A small audio captioner, trained from scratch: encoder layers 8.
Rows from block 3 of the audio encoder of a small audio captioner, named by matrix and row number. Rows with one number within an expert belong to one neuron, the router's apart. Each number is 128 + 32 x the weight over its row's rms, rounded and kept within 0 to 255. All counts start at 0. Numbers have three digits each.
Before each expert's rows are labels from the 100 clips, of 14976, where the router gives the expert most weight on average: "responds to" is what is common among them. Only what is clearly more common there than usual is listed. The data: synthesised sound scenes: up to three everyday sounds over a background. In brackets: how many of the 100.
# router: slot weights (encoder.blocks.3.mlp.router.weight, 8x128, trained with AdamW), inputs 32-63
# up: expert up (encoder.blocks.3.mlp.up, 4x64x128), inputs 32-63
# down: expert down (encoder.blocks.3.mlp.down, 4x128x64, transposed), outputs 32-63

# expert 2
responds to: clipping (73); text has "clipped" (72); drum roll (41)
router.4:098137103077131110047115124126209112115121093097184145075129205081135094128117120147166105155194
router.5:112123093108124112032120126111189083130152092149204129054145204101110095158105130126147100147153
up.7:107167076133130130146124134159133136087116156154101088132169081093104095199172105128085128139135
down.7:134140135107097116101158096129128123183153157126129164125123201179183154130129109089192106101118
up.8:125134127095126143140100123117159218125132109144092128136144109131131130066113188104132178128161
down.8:089116128154108154162146134140106055184128130126125089138134142133147125171157088149101071137141
up.9:177078187190121133139158135159138095142163148106155158142132149136108139132110157132147082182133
down.9:078170089074090150128114164127097119120094078141094086126151126112068155121102143164146184162154
up.10:119156143150167156113117079087108149132168162098145124140092078138091153149163100127071146129098
down.10:176120146126092118122142158092120094071132132149020120172145134121158189147146173199137135091054
up.11:187126076082116126153139159121129145103168066125171077128183167175114120101159130141135097112109
down.11:094126141144159141112107115148165091108081138160108133145048130102130072178059133109110197171154
up.12:136181166109201085126096121131104169171127145108098159111071172153216086175125140156148108069176
down.12:102165104107096148185118119094107149138113143124142132147138182117104140128120132130196170139120
up.13:101116142156073140137160093127187182091152116138162156123111075115170090160113109160170136103164
down.13:086161116119096094107131048104158120104142123142128126132135117158104142125098154137172124135148
up.14:063144163115146091034114127116160129115087139171113132146120137140147083106159133179120179106069
down.14:125138138123119175165164127084103087070150166127146107145168091170107174109148101144086097110085
up.15:167186136147117090137158071098142127116161172111105130102091153145126112152134136131132207135130
down.15:143163080160084120113154131110087140150122129120106075157110099120105180085139167097108092115072
up.16:131145183142132135164155106075120146097102129096118117152138099120174071061106130105112132118149
down.16:138117117119134101131148158128138046175128140123121144112169163145083117176092117113174144109114
up.17:080076086101169138154097100093152082054145092104132176099068096133171153091158132132114118152161
down.17:144177152068078129152139116103109171165101121114152101169186125110127127155093086112127116108098
up.18:113100129150139105104128116064146163118114093141181150139132121154094140112133115067083192154155
down.18:150150125150102156182149120157149080084180167130065071158133096139145177128129151142187105112078
up.19:167130112095191129109095087117111160135147128106173137151140132128070145125106139094098174118046
down.19:163121116117118159117160147113116160141114133159075096155114122118134158100193148153137141118131
up.20:126068107123147076088090166123122116135147129114155081136177161126112137170205179157192108119161
down.20:075108134155164128178139148140081126129203111104144104171146142084119113182109097101113125088097
up.21:119150150085151080129128125134177218145137093108127087176181072170154157086067098107118127135200
down.21:114155115168114155083121106157101099176061114151175168104067141119156102157108155123136150148069
up.22:138170164088201132147094132094144151097105145152077113137140118186142161095132067106081130095178
down.22:120061106124133100095100074132120153183110150107133140165090113084167144160133153150103120148096
up.23:097098096116135069107124123116121126124146146138153174055117133099172124127152090167099101160102
down.23:120068135134134156151133111146062172078136131133133088128121136149075142141151170085149151119136
up.24:136127141077112153140056124167138106187101120144124184116081180146108082162122131136148162135161
down.24:087113133117139102126094194157123165139050143133185129190084122119201084186092126141129085088148
up.25:127177142074170120150173117137111101104119159165099097143128180066154154077117172107137116143134
down.25:092084107152090073119098177113149155126145106115075132139138123164199130151179145168077105134126
up.26:099135156121183110074112179124141110157155077102132098123083155083156150154143117135116133101169
down.26:145111158146149145164128072171164119082088144148153164136151111143106127124066149109119151119160
up.27:124074156142146128078156074148125177098155182098131118191129174076142173096150184141099083106143
down.27:144088118161149101113126167168062105126151098119136178132170169156086105115090146138061146116153
up.28:069131058091110104133172150101100108122164100094142148081153133163129107134193167143045084113140
down.28:130127162181122153180148104204137137099158165160119138150121136092166120120087128076172084129094
up.29:183133134085152189093152166141110096151113135167155062051085172117156153148117103142049160148065
down.29:102157079160177059146139087106150150086122116111104193178134095121082135118162115144151143114142
up.30:091113113162161165063168078109143203180163132098073161132190124129133148119105104104111157139129
down.30:172185159078098172220111137140076120120110122130173138106099109172099122068134139112106083127125
up.31:074097148129133098158110128136131122132128137091132167153146083130155180094118145114151152137132
down.31:148107146072116116119112144095111100142117090168138082079117173156144152110103151157123114112127
up.32:171140097100076147185152125108130107124125145101096143106131112134067163089087149173130105189124
down.32:130096118118110183120135125165165151120111046168194112115127158128142113148119144138141097104143
up.33:122148157099076142165093092146111175100127126192115122187139064061121152148102094104177089158136
down.33:156164143133134153124160140173112128130141070116095182149166153154215116126146123088097120126141
up.34:100087151115094141074139147101141158113168129149162166082101120119162157133057139100093167123131
down.34:152135158141172141116130140145078081146109157132130088143110116103060091105128113157130158144144
up.35:112177104159134116129135146139072115196154157163170187032111135121132099108141158100125145131069
down.35:112093147106170096133145096120085150103156139160110123134118096119187095141152123077110121106095
up.36:164068118152175162056090126161193091165081122130065104127162177127150155169128110166177155100185
down.36:063130125129129123146142126102105134072136147135153179130109079131085127125102172114151130156134
up.37:141072097068065148124182106131154151120112113142145150095188074119143112131111133172141101146123
down.37:174123130135134120138144027133193162137155159140061109165106090164103143123084168106124160135115
up.38:107184107178131147169126104207183184148160135176078119144149149112112109168088146084185107122161
down.38:171091126098124090142153144090164090144040119125112126147140129181147122092111173186108126113103
up.39:077138043138126174127124173108079116143134153104123142106182125106170075139028133128151115144152
down.39:121109194127092117125147139184163140138150086139142159083072143131087130145164130076094100149075
up.40:151107176105090147148110157151076118130086098173133077157112165092097144155152131173066155151158
down.40:151169157172167053113111145106140125110092143105161154130146154120135146167091160054154105104103
up.41:110069213119151155127078079169204149104085108113127146108127154133114102104134170152107135123184
down.41:143148071174117134141191144080141115146169127141089089138107091074125167169139107130150142186093
up.42:130175142093138149051094133113079138178150194161130117110105140209088103129109193114061094122106
down.42:080114129156136128137146107152059127099108089112145082133146137065094164128210101092107187112114
up.43:179146162157118122167082115143122123186131126142086163128167177072131070113146141163129154102172
down.43:154098124136178146127105120102099105118160125097140141155138093121132092126105104160109065105131
up.44:154087141064138173149139137092154174160132095121108132201135140097139102120088092152163171137072
down.44:162130097110081130129119170105058083158114138136140107103160134129119152106187090160079149190133
up.45:191083115143152111150136149142087104168174107126167155144155127177093085101098146168069166149128
down.45:148096120167085156115108138087192159052076139099147082092139107109100125148107156058136150156144
up.46:091109090126137130115087150087139151095180125074142132107113124179127181131157136078145141146162
down.46:157148130142149116107081171130110156153075097115119109100114073140078081129108136144145081067122
up.47:137142112084080108124158120136133091162121126138141184113137170132132147065104126099113172149189
down.47:090180175144170089172090135113123166128171112108121116121072116126123139158145131131082119131090

# expert 3
responds to: siren (67); crying baby (34)
router.6:059115088093149095000109091120145096099159103094140151146135179153155131177124122163155097127152
router.7:161108080062088145074122135133147096134135106148135167077128163106187118115122134145172090132145
up.7:128177119138068131113137096134092083125117110042123139107111113176167119152135173105139147147219
down.7:126121165128106114117100154132151194095139126145122150119106115089138102085130101101087147112077
up.8:176088173163155134094111186142149097100088083116113108143143115117141224174140090169133126092109
down.8:113112035097109097158168112135133149161092173115148130134120157134111048060121167097136142122129
up.9:117078088142120144138139183173151103127123097146140138093166175154116162187072111099129118103169
down.9:116173129128129081167075166102112168142106137119141124133107106161150090131149108139165168137113
up.10:133088148172176114111113090204152122143123102104149198173108109126115113139133161084138123099144
down.10:111112117099160081135138143089093115137205116151105114128171078160140165139120116148093143143101
up.11:114141147171142091122091141092131179110152142173176123082200116149173123114140170122194130126143
down.11:124131116139078125124172119090177141159165114111062130160105146148072199145164138094074110094086
up.12:088169115154048115164168109134151176118129152075190177143132090126170156162126149106156109139114
down.12:164069138125149177117147155098099146146124062182053105144117132161040137130118141107096133124158
up.13:103120110147170156131138105179194103110172050111122151147119139130165116140134144134087102102223
down.13:134132122117118071089094121118086124160099174146103136085110144109118147133078104178215138095093
up.14:133116161159144128127114183144143127170111099146116165161137201107079112195110156184158087115175
down.14:143139122109101154116120109134109081096148149133098094147146098147156111091146074091096176114120
up.15:090111120150174137104149154082109109119131144115111123141147109115148192124163145130138102113118
down.15:110190112132067091113125195155145121061081131097140081153127137071115046147089060129129122114121
up.16:158061121055068156150148172157102162112141134145106151091093124089127159102063127123158140147148
down.16:180069154170150133114090092108171098153131166153136126127153119194149133123151129105134145109107
up.17:120177113073122089119058125136177166134147117172120140124168109105126098146090112102105150141137
down.17:152098188143180154120124171131135117150160133136107098068147113160155156109156096137151140111071
up.18:082154142093146105119121144123158178216170052163151137106171138126113160087149160165084153158118
down.18:149135066148143130130126150144093138074140163176110102141113048148140127188121133049182139103120
up.19:160144151120168123107130115122133142140158142095077171141106070118198162094156157119071191112112
down.19:088103106149067181189075138160104129149108118144099092162135153064096120090144178127080116110130
up.20:091134131107131125155143162133045158134149126156119177157065163091075135113169115133179121145100
down.20:132149101110125139134121060076171106175158127123176114115165106191118129148154121173064132151078
up.21:110096151133128085102147119153120156171126171148102100089134162070056238094147109140145138141170
down.21:202136109163153124112105137157122106131181152183041065147113135122125133073158170111131131091138
up.22:095191137130124159093130149115121090193131075094115142127102174076133145136098091142139132074128
down.22:115160119143132103124128118166094147109142192148142126159115099137146101092158096189067112185144
up.23:119152106147126109113155179097168111121107129102171194140135153125105135128100146129143143138144
down.23:110113134113103089111148117147151130134125158104112078157091101170144102130155131068165113120135
up.24:144152165128137077117125119188157152113201156122152102108124159135071142076118143103132155086091
down.24:096117095107102146169184108105088092116083094116059165122191133115180126134116152170129121156135
up.25:186127172131179155166098124153144104120116126164128145112094180122100171105072145036134145088089
down.25:080153081091157135129138132102115115141137124072118151156183144148077154066175164172136144146147
up.26:113124140098100084189136099140134170117167175125135099089107176216119093078090138128098131118174
down.26:135168153101138136128176162068151070171161134135147109112119110056113146136152115161117133114092
up.27:143127141155159093142118145120140156155092131147189084216148115137111164073115132079158137193195
down.27:040125117130120113104140099137079063149110128134081117127112115121176112157172114175111120074091
up.28:115140121097076122144116135121191152070184165116075132147176093099120152129143115088125155123168
down.28:133175118113153140124150099135049124139093110093146180099080135155077069118143160143100092157131
up.29:110094104120116125106101109122113146110144128131097061135149101095169096095106123136167108130143
down.29:086107114091123168107106120119123124128129139172128165125135181153103128116142146107088128095119
up.30:131136157166110155051141168153137081145161174116101128147178102102119181097083121159089064100104
down.30:133111161098120135165124037156149153060138069126148099080122173144136101174105157102183140136190
up.31:167116119180110103163117076150128096094202136131143107134122149136126083118092159138103098096157
down.31:120089169151165138163160174092145146163073077142144139135113097140151166134156165106155107086068
up.32:120132099079155091067148093113132105205171194092174131078139145176181084118126093132130121130070
down.32:162142153159132146154164152118127163114163100128136154111157114130140154106117124108098105091105
up.33:215135138082143093109141191117137118070153175110173138108142171127153100074150171123124120113093
down.33:050130134094173161140104126144146130129148070127142143122117099147104120123108162119092102081115
up.34:186150167125062134144160160119175141148089136122126120114107115118143119119132082116159151165143
down.34:121130133134197185099157125166120075113175083111081149136137115176090124168097110195092072107123
up.35:121138116163155156122167179098118073108162092120135110175155127166127163112138192126116109144102
down.35:139168118149117117120123148123103115140118152130145110074150099038152103126141094127079121132121
up.36:079113104088148134138101156139141156139138073136145135142112132119131111202087118130146114166150
down.36:128171172137141124098146156097182107130093101126099105127109175143094114053137071103127139112116
up.37:072077179070115117130065085110169107121130173130128128115092157105095157129132140136126116104140
down.37:151139157169123107175141112097102148151140114132143069108179170127084162112114152162165124106133
up.38:096072084121101198205113188135122120152152100107137104129144161129089187135083122174103117137159
down.38:167142149108150067087183115141119108138064126164167167116101175093166096126144092087124108138123
up.39:137165062131154091047076157144103110117166144122121099176130149099182135135101142132078108139132
down.39:113160143163167118110143119149170142146129152102168143148113123113106119130153130124069196120139
up.40:173160173126152116149085139105037123158087110137140151187059129147155137144153141108147150113058
down.40:135116133196102111100124118119177127136180172138155158079179137117111146143138166141168091066189
up.41:142046125130125125092119167139069075118157121141131105186138167195118095160117065146082180136084
down.41:140187122114143142142102131102194135156125142100103131084181123100124147106127132060182120122128
up.42:128094157129172130048136109167106084148086143114177146161152088126121102211089082156100185130140
down.42:151122120167140125099105129096071108170146162135125220119103084103120140164109114181123157132064
up.43:129157102109120128182178126129084108100101107143163128167122144144115151126185113116090130151122
down.43:150176143147181116050049098129190101135153095141154078159154132065127103131136121093142135125097
up.44:129106163093175092165143127171170101104150170109107151131107164160184151143132146162035115102080
down.44:143115088166079104180114115121082180119096108119147105179132103131049164103149131112156148150191
up.45:106089166144168138195108145165112142113105123110069171176138147113174098171123172163121114160115
down.45:140135176139088165145097135124131148093138159104093145172197194069169097119129163133179174141169
up.46:189193160158141140113148100153100087072112103140158189125148109114101129100147117110095173201130
down.46:111087090171115140100125170109102144194141146120090114119116089113154128112104104132107181095100
up.47:109183081132140091149154142160102114149186179114099126147149156134075142095138097094137156121134
down.47:113058089118154188125126149120070174105114114105128086118073119103141142171133116134099125179147

# expert 0
responds to: creak (36); crying baby (34)
router.0:149077122120122160146098178056135128197168145192153123078118119089089146119123100154074158129075
router.1:096139085116130092122106144089131181112124111140170140125111198114102109139082179145147144144099
up.7:105103161124150060089138142156134135093142122093089103158195150175082169139118155165120160111073
down.7:144163117156138157119065111156091108166149122155174169135132092131149144104153142097098077125059
up.8:109033095148163110153132172085084082138152165111123076140181159083131104153169151158100114087167
down.8:130081065169171133127148145135104143201170122141080081128162171128087151120090120108145163071088
up.9:091110111152189141101114133125140093169098160139100119117122135140147134175106099116145163138160
down.9:111109151189087121157133107134107146093128127118152137130116082140153140070121153110118113164095
up.10:170158117114172069135105178075160123170146173119177125118106177149156090127138114065119136155123
down.10:080132161080146093139132089151131133174128106131126125173107105130102119116115172139125134092079
up.11:134090158205143135119090151051073116150125102132166115153118156133072090160178093205095155142116
down.11:113124163084095077124159074133138109092176147117084099122149052105186146104145162068096134135114
up.12:124061095105128136092184130135107161092188086137143166126102149183100154104133132128102137145073
down.12:165158146142147097081114119142155102132116124147142108096176097106164120159129141092097125172197
up.13:171156131147161107084106113121214153167128121160149116161065102142138182150079112084108097172104
down.13:130192126116106154144146108060067087119142123138068085081126176160099116112186160152158106128110
up.14:144140110167127049126109127140153171118093148133184142076110108167146129164207110134131162072138
down.14:110138108088148211125114127111126111125112095143111125173112131076153096158058140137091123151171
up.15:119093112149120138156129160154126128159092102151166088153112119123129172137097122142119088130061
down.15:131198110122104145129144102106146081088159080145084153103175109186114085129137118173091103166199
up.16:142138095143129161167101156125162169161175158166161142149138101085092191107083146070102149133128
down.16:108142140115128127110154182146088060121103121109111143084147120158151039081181103147120155137086
up.17:109097128102112148188120141179139067124135087123125095136156198139132180169137178073094126118209
down.17:136176118142167073094119136125153173122082124135134143111083121111107095077153078157108102108057
up.18:178144130094157111142142109088174164131134130118072147087157182125105077090118135119158115129157
down.18:111139105120116087098139072095148100097190144147132088133142051189089174126119102173170168169106
up.19:100090110137132096141149177075103116148164094149115133118150105170127127171125076161147186165131
down.19:121126083123149124119134127138114157163119095116115115119129066098151130107162115126163124078121
up.20:124112135145206158115072116128092184191139110124105156085102099163134089089137124142137131088135
down.20:127113108082167145120122118143122077084126181138141067131103162149064197127076123137108143133091
up.21:162137169174132088105123112177174138114142146102105151139111168128103120143114171123113141100045
down.21:124121111095090158156163141096104107130141089159112111095148096098099185097111082131120133207228
up.22:147147102131138103128107125126118140190136142105101172188093111146102132131133114113115146145175
down.22:113105159168134094167118140123161069094113132093183104128119143099089138111093181110104130088143
up.23:133154086175113146144128178105045083077105193141165138139151152119154108120074136129166070156156
down.23:096116106074119134091152064129199156176158120118117084112119097097100117127184097100122123089124
up.24:132126141079083095137126121105133126099173140111134149130112055113157128134083116149170164145092
down.24:114094067067186146121086085144110145141114042115083107169114149135107148086145152081091178111136
up.25:120146121154134159154104093148091106144083126098141151176177108113090147132095176167105087122073
down.25:174091126118120127101127194116127154102203116164119103100104116172190128082191133120156152120159
up.26:095096134149114147134145132154070115124070148149097153090097197113141079096081162148136121143172
down.26:169089136101158087114116127109191136114130140157130083155139079158106094119117124097079126091087
up.27:120117135123152112104101225168164149135064163111108074121119120106158078135108154117091096144126
down.27:154134102120100113153063053153143116097165101164138202141155174158101130146114094146092064160137
up.28:104180179127131083091163191082123151185099141102076103131097121111108111087156121091118187133131
down.28:118115103129150147143119094188181116131101094164166099114127147137175122185056090133154040142129
up.29:110164127128095106077168122113144080157142172103142194095170134157134110187122162125138135139159
down.29:134105101151159191169124116193079186121117135151122106098069134089137076086145126107131096107137
up.30:138184192109127078132092100164160140120122157135169161090097115160101157121111215099162140105129
down.30:194108093181090159100187151113084121101142085147080059136163123122125168086116133167091109068109
up.31:115155180162117102151120120136099169135118184140097098137142174119117087174105092159125078129047
down.31:110123080171149171110134117105150096119176049156168169150142124118082134080138159120108181140134
up.32:150141157076110189174120140158103079157080109176128128139138155178153126106173142191102124113131
down.32:161120098160157126142155190149150097102117120146115092163119088166109141144093091098136083126137
up.33:169111172127135103033105159197135135149162144150136086100084136108121106229144147141089156121163
down.33:140130155165109154186134083094137117064060113122130142144110115138142147067076122144189103107110
up.34:113126115129160130100176102118190082130169067145121161139164104166142141104066129142146104143082
down.34:115183129123152120151129150100075096186106110128137122106112153091074084121188145136108161087145
up.35:107144125091115161146048168139126129159118077179133156195143094102122119096114121126173143080142
down.35:148100144115124081133163123146102129083117163093130153130125138156121142105135130074078094124146
up.36:128144107121150099133119142109202141101163093119158162150093110138127155202064154079159189124193
down.36:158076104118102123125145120144084137180097153082124103110138103095092118122134095191125108107109
up.37:095101125104140137121069135152059119121130111161135150092160173104048155151048151142139160145101
down.37:184120190191059132134147105106129128163072136132170148089098129101180160108163100119119182106168
up.38:108090137173179099143152092184175123141131124136148143140105102113172106145099171044082098118168
down.38:138136135141063154104154148110092155117087090128156113121155082137065165082139090230168133148106
up.39:108125138181086157133158161136084160119112101176164124043098085181123094142133107146109224091183
down.39:107141137120165094088094127123148097114128134123082101149070143106141143114114133050175099165142
up.40:156082068108071145180118132147173117075186147151129083105128198113095156083167159106148089089196
down.40:110180137147210113072128165145142110146099119120142121095150143105157084152049110138115202136112
up.41:076135116174109080074126151113144170122124099147101137127104067134120126097119134147139137183127
down.41:154128113129141187146171155102126094131104142141154103152139189175080114125127110071121077102160
up.42:094131108133121168115146090119178072166152142111120127134140123205140105134126110129148181161176
down.42:119141138147154118109097144127095138092115114122112119131110132137113227104135122185087078071144
up.43:096138129101120083104079148178167129159162196101113143091182107219161110134096149102111135148160
down.43:190080116154113160161165090109146128133115034156206134188053120154079167132124147157138127109118
up.44:175100142160150059119167121127122112120153097106041101198133141150170086072163118171137103126157
down.44:072089134107206127099107124127148138081086094113063136113132153133144142151130134117150166109097
up.45:135146132214160061062150150114122095172144132130111100109146165153162108190154138110100118153149
down.45:115054098073083151203122095103119111121124113100137112143098095103143177113080144179140121068140
up.46:152128065173121136120143102181105128123163145122094127171128138031082110099052144068160178106108
down.46:128103186070162109134111121099129128146155076124188166114124132191119109094106127168109049108123
up.47:116146135111153101067195099171094085107182124121156110117130173141153082056150104111113103166108
down.47:141127165141104135117037159108130183153112113095111113078132133129105176151136132161131175138192

# expert 1
responds to: number of sounds: 1 (97); background: none (67); door slam (39); first sound: door slam (39)
router.2:094097151079178118104140099170102108177100122119096156114172122123144118112141075174090136117093
router.3:130115144109190155126095164149115086223102150134061115115163123128113138116149083171102132154126
up.7:152249097118097138133124128096183169088094134094059107117141147090125132103073142105172184130135
down.7:099044131182119140114124141152082139137123114127160152129157114154182113110154165120119079156182
up.8:124124066141136160134075122109159097114159139071153169145110133166110089138119154086144082151104
down.8:137088153124120171150136126105087130138115124173191067083128135101133140115153151116167098109149
up.9:115110093088149108186112172134102140124119084176191158158106111149079117148115089140125149141154
down.9:103143129100117164143122083110147124078065099112113136126112142122204100129176104162079140106184
up.10:086136095102137152119098157126120123105176092144087133176108113199144135159142111067110090151104
down.10:153184119064079104114155134149150145110093144123203117117155141124094116185125136141162155120133
up.11:090159139166112089124113158125089173135135134170118109181079143111139153181190130088144121133139
down.11:156065110101130171153160100090160135088080086113169108097125107127134147082074140165123163117087
up.12:096119107187087122168128105153106191101130170152122133163126143071142156168103120106159098115126
down.12:145121141081146166112140151126148092157189135097141152026164149192146106084163150129090195118162
up.13:174124081086097145121131139129149182077164132102128148090111128108129176086150110097144084075106
down.13:159111101138151127071132078112107110160107109160115124185175133116138032198109119137088134139114
up.14:056134115146127110144145126150069172160159141123108156129113093110118108165083152113159156103169
down.14:157134088123100110138070123097147112122116088077097104120206153112127103087145130130119131138119
up.15:069091111138161137141146079144134190098160106152132148201123145158097117137082142097156097096193
down.15:195136156103147118132122152083099134161098070114157128091153164116182113116158123148107182168111
up.16:111082095078121144185115153076116118127159099148135115129100191155085194103129145137162127146119
down.16:164146159109148093105113150165122114129085156162163148099127120109200082179167086106127153093082
up.17:134148077104130049160137174073170072129143050080156104119076127132138132120177105107140131146099
down.17:128097107140090168062099087174094117058073225156129204166130156114132124126033171132120170141166
up.18:143073162115179046140118104104084144159101102150135124145158150171096222182106091175132165120111
down.18:101132138131082168096144165162158115162099150108075166091107067079201110135145126066119111108162
up.19:148123120103140125086104144136063136123142139080089133178159148095158107146137136081102128089084
down.19:143161141207131132173098133125152147152157119150163106093115136130076158134138134132161122148189
up.20:154171087121187130089148161118107077121112104118120109096163119125128119119074163064069114138132
down.20:137088172117105157133133198169139152123128156143143121128119146111127141162141122152167120092097
up.21:119124135133147139132086163115073106119137124151107099186160131170087085162131114154103085124123
down.21:150140153137148121116127108102164185110085082127127150065105185044128163165123096102147150143138
up.22:121112183106135154133108153124128103129152127067082130193110134078149141124151194078158136144177
down.22:173122053107137109134145126140148181118128147148123099052149091155103155156074043150139134113088
up.23:131171151137124076147119108120092136076133142142132143125119123104132100131075114091096204135121
down.23:111087092125125166118193135148171102194088149141122113135115146118133164146145064134141061122133
up.24:111090140152047159121148092134110141192113134153099158077155107184171133189108096187180142102104
down.24:154114123064188158136090212133170148113135137125132071122092154129084162106136137071104122103167
up.25:133124131147170121139149177100056129136158109156172142136160114106104114154139085137167107149112
down.25:147148121080143138162129084177195130150101135079082073094093100138116133101125153111065175057115
up.26:091100112128100180154125152123165184154072099105177079175120132135097120138094097071134151173116
down.26:174148154122154082122123099074143105091179087116169100110159156150153146072144122174121127085099
up.27:161061111169140087145083122137116101090118102116099157195162147153099157151162115106135062120103
down.27:112166182115113147132161117110115176112135129164148161035103139154117114123108124178153140138133
up.28:163102132155132125146048162135109116158118104131137093181156153097044183088160145147116172089089
down.28:120140138146144112101135102128098104146123139132157134098142100189158027142112070149159147160170
up.29:078103190061170122082110102201159125135176114065173146125158146134145072113108127167122091139141
down.29:144152080152116112129085131087140114094146163096077108117119108135160149181187093128158157093140
up.30:128140094175153081092127101155134135149061104129146162089197150142133103199113115199180127099154
down.30:096148156118155158167124152129145083102200119138099066150030112124117151068140109052094126141084
up.31:146094163199140114079140171130105176111095101105118149120150166143098153160137136138182102125162
down.31:162150110127105151154146128132134060136159112114104130131130133136120078110155149160071129094092
up.32:127113151097105148119149096104144147158130096131163135131108111142135128135103161176189112159172
down.32:164156070147166131120152165147162082130163125161180110121120137153095083160118103133086174118104
up.33:111155104138082093170161171155130186136094109130132145119107114160137117157115146133158145119163
down.33:117098162084179148052133135109154056095143136132126112139161121137153153113101103133070125185086
up.34:147191064156168098120111122133155143084147128090158091142132124152112152127129115125142138120065
down.34:192121114137125223123116083119128125133137163137097151148145108119112175069155128129149124121082
up.35:097118102125145115158135150139133182153155111125148170162153120153091059181191108124145119142133
down.35:142120133097148121058125117131106053083174142132112064096143150105162100087126132142108138131132
up.36:114127090157141154106102149116114153148134140099119142121101111093045145082122136140111138128135
down.36:160149185095097126150131119141210163108146048123172150088178095165184105134127124116150109106149
up.37:179155122114158093140114115119117115113146153093109155170103172135058137085115160121107146135085
down.37:102093132181171094154154140110154155196097129147056082146128164079196110134157162051182156103108
up.38:155138170122107158172154105168146110112163113078152157123195113091164130070114128144117143149075
down.38:152087091122106111121122151107166119117080096155032113087086118149140133146157134108119154146149
up.39:105156133079179127114129094114137137047104136120107161174187174184112068153129120066101165122093
down.39:186084154154090126134145124138164149173134136125157134127075127133139170116126125188178077144127
up.40:138113085182173135139113177115134124117136160123129118142142147150133095159062134101131097171141
down.40:185160113149097145107138147138124124102079129151116142127117108124153162143155146174105132086085
up.41:171114109116093081079129174168120167110156129088146094169100102127136125130090197091186149076130
down.41:099130148180140173146095100126119075153088168119101126113187154125157155107125115158112099146146
up.42:110170100144129128197128136167118197092113103139153155156092148137107173121118150112105114142079
down.42:175106114088165168135152125072119090135186184113196084147142122202193118100092082179168098155088
up.43:192166136115203115117097139112114150106085145145138159123129164170154049125135184162163192147216
down.43:165097094188069162162155118164087081112143141129098116170125156093120169166136099128130086138116
up.44:107130129175151112187149113099110083146167149103131109099117108176111092123167148088118163192159
down.44:119132130125114210105108130125101169132047138107175092163132128164160201143041072128156053124138
up.45:151137096170116077112131138092067121136157083135222171130132158135138218157101146145125137132063
down.45:093150156074128113104131102079204056150132077125090134158130126145147083110124172172156127153185
up.46:120060157157121088203111206142129145186090144127119133145117099078107179112118119126178144119056
down.46:112173108107121106115112107109105102073104080164096098153100174170135108193193082126128137116185
up.47:135156138082136113155106085131106121045138130135091137222148132139120167168127134100106135118064
down.47:103152133144079123064151178133189128147131128116147114079139139137148085143159119158075167110165